A small image embedding model, trained from scratch: arch resnet.
Rows from block 4 of a small image embedding model, named by matrix and row number. Rows with one number belong to one channel. Each number is 500 + 25 x the weight over its row's rms, rounded and kept within 0 to 999. All counts start at 0. Numbers have three digits each.
After each channel's rows are labels from the 100 images, of 14848, where the channel reaches its highest value: "top examples" is what is common among them. Only what is clearly more common there than usual is listed. The data: patchworks of several textures.
# convs0: first 3x3 conv, stride 2 (model.blocks.4.convs.0.weight, 256x128x3x3, each kernel summed), inputs 0-63
# convs1: second 3x3 conv (model.blocks.4.convs.1.weight, 256x256x3x3, transposed, each kernel summed), outputs 0-63

convs0.119:478483476514475410485473530442472478467419447457477476468483498473499463471471453478491456477451521512502468506509501517499508518509515514509499494505511516517513478507494533497508519525513584
convs1.119:491475483472484528458483514442489506437472509466488528479483485485476470491509484487485467487516528477438463490505571493484558460490470506542487494487488481484510474508571478496481498482489482
top examples: cloudy

convs0.176:513518526497535493525521509539521526517504528538518524533533536516515519519528544525485541523531437432538507462483531498531525515492507520487491502495467514506505510500502496541528517507521450
convs1.176:499538463490538540511529492577558485579532496481499493527538530492531519526460543532535498495498504488504510542548498524533479506531502522470497526532498539534552531536490504463502501538536534
top examples: red

convs0.197:474479475519499480485479504496487479523512485491487466457473449515502521502486490470526492467494466445543465435460544481524515523486528549528499509484449511514481512478480503545543525504522499
convs1.197:499531497466524509519524494447538506529524487487499494524531528503536509528495525524529493512547505491466505525518504528527496510529513493518509527529505524528525528467511493500497496522530528
top examples: cloudy

convs0.215:507500500508507505500498508521503504517500511513514500501494505512503520513517522515497517500523527532463512532516454488486466488514468402497502494478527484503508502510510505477422481498452507
convs1.215:506515489484514531497518497532492506467523498499501483521515518504518484520487514519513497505445491506513495513513495521512493504516503513537504517518503513517437516536494465520500499515515515
top examples: white

convs0.130:509527504535544481535502516542472526519441516529498505495536533533560511533537550530575530501529505498506532489533513512506539493519501512504494513491489525502538505535509544496523492554521517
convs1.130:492493505506496472522495491504550540556488530441470497496498495488496477493544500498492521485499536518467500501474525494499508495500466484500484493497493492497502488505456529524487484492495494
top examples: patches: two

convs0.139:519522532500533492530526508540521532516512530540523529539535550518514516524533542534490540530539447458538511481481532517539527512491505520490495505512481516504507518502507493542528511498519451
convs1.139:497513476475515536501507488601557478594516485473495485505519510480512514506466527513516489492490500488502507522540490502512473497517494529451492504512496517513560511555488546465492508517518512
top examples: red

convs0.231:480443484445491510486469487472478483513492460474499481466477473509507514503457467450496477484443504477530417483480528487489512516491506528508516510507491504516474505479506502530527516508519521
convs1.231:511523486479517524504524499435538509480519473501498506525518522502521513522511510517517500500536500492465503514518488523519507472521524501508496520524506517523511519458520453526499502519517522
top examples: cloudy

convs0.161:510511512489542487514513514549510514538496525542506512514517526534530541528529551515487550509527448428542477453476544477511515512494505527480498513485464500505495499498477476547534515513527445
convs1.161:501530475494527522514519490542569499570522499480494496517526518497520512516468532519523511498531495492496519530537494515522483500517513511474499516523493530524541525500479484471501498527524525
top examples: red

convs0.149:514517521488535496522522503541520523518505528539518521530529533516514520517527543523482541519529438430536506457483530489525521513493505520488491501489464514503503507500504495539527516512521448
convs1.149:503545460497544539513537496564554489567539496488501500537542537497537519534462546538539500496502503495512514546548493532539483513535505520477498535539499545541542539528490488464503508544540541
top examples: red; patches: five

convs0.160:521517501478544483506504528549505507544493526548511503516501541542520545537529548525458559497527483477541452494490546470490496515510513517471516512501504467508494489513462449547528521482519448
convs1.160:509521485475517523503514495518555495561517507483497513510516516491506503511477515515517517499533486495498514519530502514512498489517520512489499516516494517515517513489483473496495493517517515
top examples: red

convs0.75:473481498504456485477464496414488481432487436435484495498493497435462431441427421463473429494450485491496487490492496527494507499492497504514493474494490510497490499482514517496493496497505572
convs1.75:505528483499537563499528509521456506481531503496501524527536526503537530524514536537538492497498506501497496538517520527537500522531498506529505523526500537533528532528511501499497497529537536
top examples: cloudy

convs0.220:503500497511504502492504508519502496506501509512513497501488498500488511499515519510497514497519523532480512531506470485501475489505467429498490491481524486494502506504505505494444479490470512
convs1.220:506510476465511534500511499544491512476520504499500476513513512500514488512485513515512492507437495508511501511506492513508499509516500520528508506515502512512452512540490461516493504510514511
top examples: white

convs0.251:501489502507508501502489500518499505521504507507514501500495498515502526514510518504488512501519534534452501532510443489489462493507474379497503500474527476507502509504506502473404486500437505
convs1.251:513516502470511531495518496523495496461519494495501485520512519508515476522494510518509493510449489502509496512518498523509486496512501516543503521516499509516430513538494468522495493515514513
top examples: white

convs0.140:508510510497528497513512506532512516526501515526524510520517518522510527521520530521505529509515478470528511497499523469524528510499497507492485501508501511503512514511512508528519509515514472
convs1.140:499537451494544536513542491559550491559541500487506501541539545495536511539461539543543501487472501488509504543544496542540492500542492520494491542547502542544515538540493469483495505545539543
top examples: red

convs0.255:491496471511496495503464514513491493502420539497493476469510496501501504501512516502500501472522507517493500522558494522457493452528447477444476493442507489466532512524506515487478458481493518
convs1.255:514517507503513535483516501514477514479518503509508509518514515507514514520489509513517517480499515506520501512484528518510528491517508500530500519517491514514491520537504486514490505511517513
top examples: patches: two

convs0.26:483493536515464480518481518445485523480494459447517529516524488474463478477446440465467443525474487475522472488483525498531490505492504510519496466520496494519487516474521508530503500488505553
convs1.26:502503426475512551509498500549498500500511509503513512497512497487514538497498520506517492513454498489491487519519526494511493517513488520481499493506520515507571510546508553504490510504517511
top examples: cloudy

convs0.115:487460472487500507486465484495488488537528476489501477461462471533513534524468487466487497479469533517442464515495461488447479509512512431522534501494521458515496508497483490448449504507430515
convs1.115:504536547498528525522545500430526467457524492494521544547517548496520483540511513533528517521518497489512491526546498552528507473526504515545501551539494520539432527484528469534486499541516532
top examples: cloudy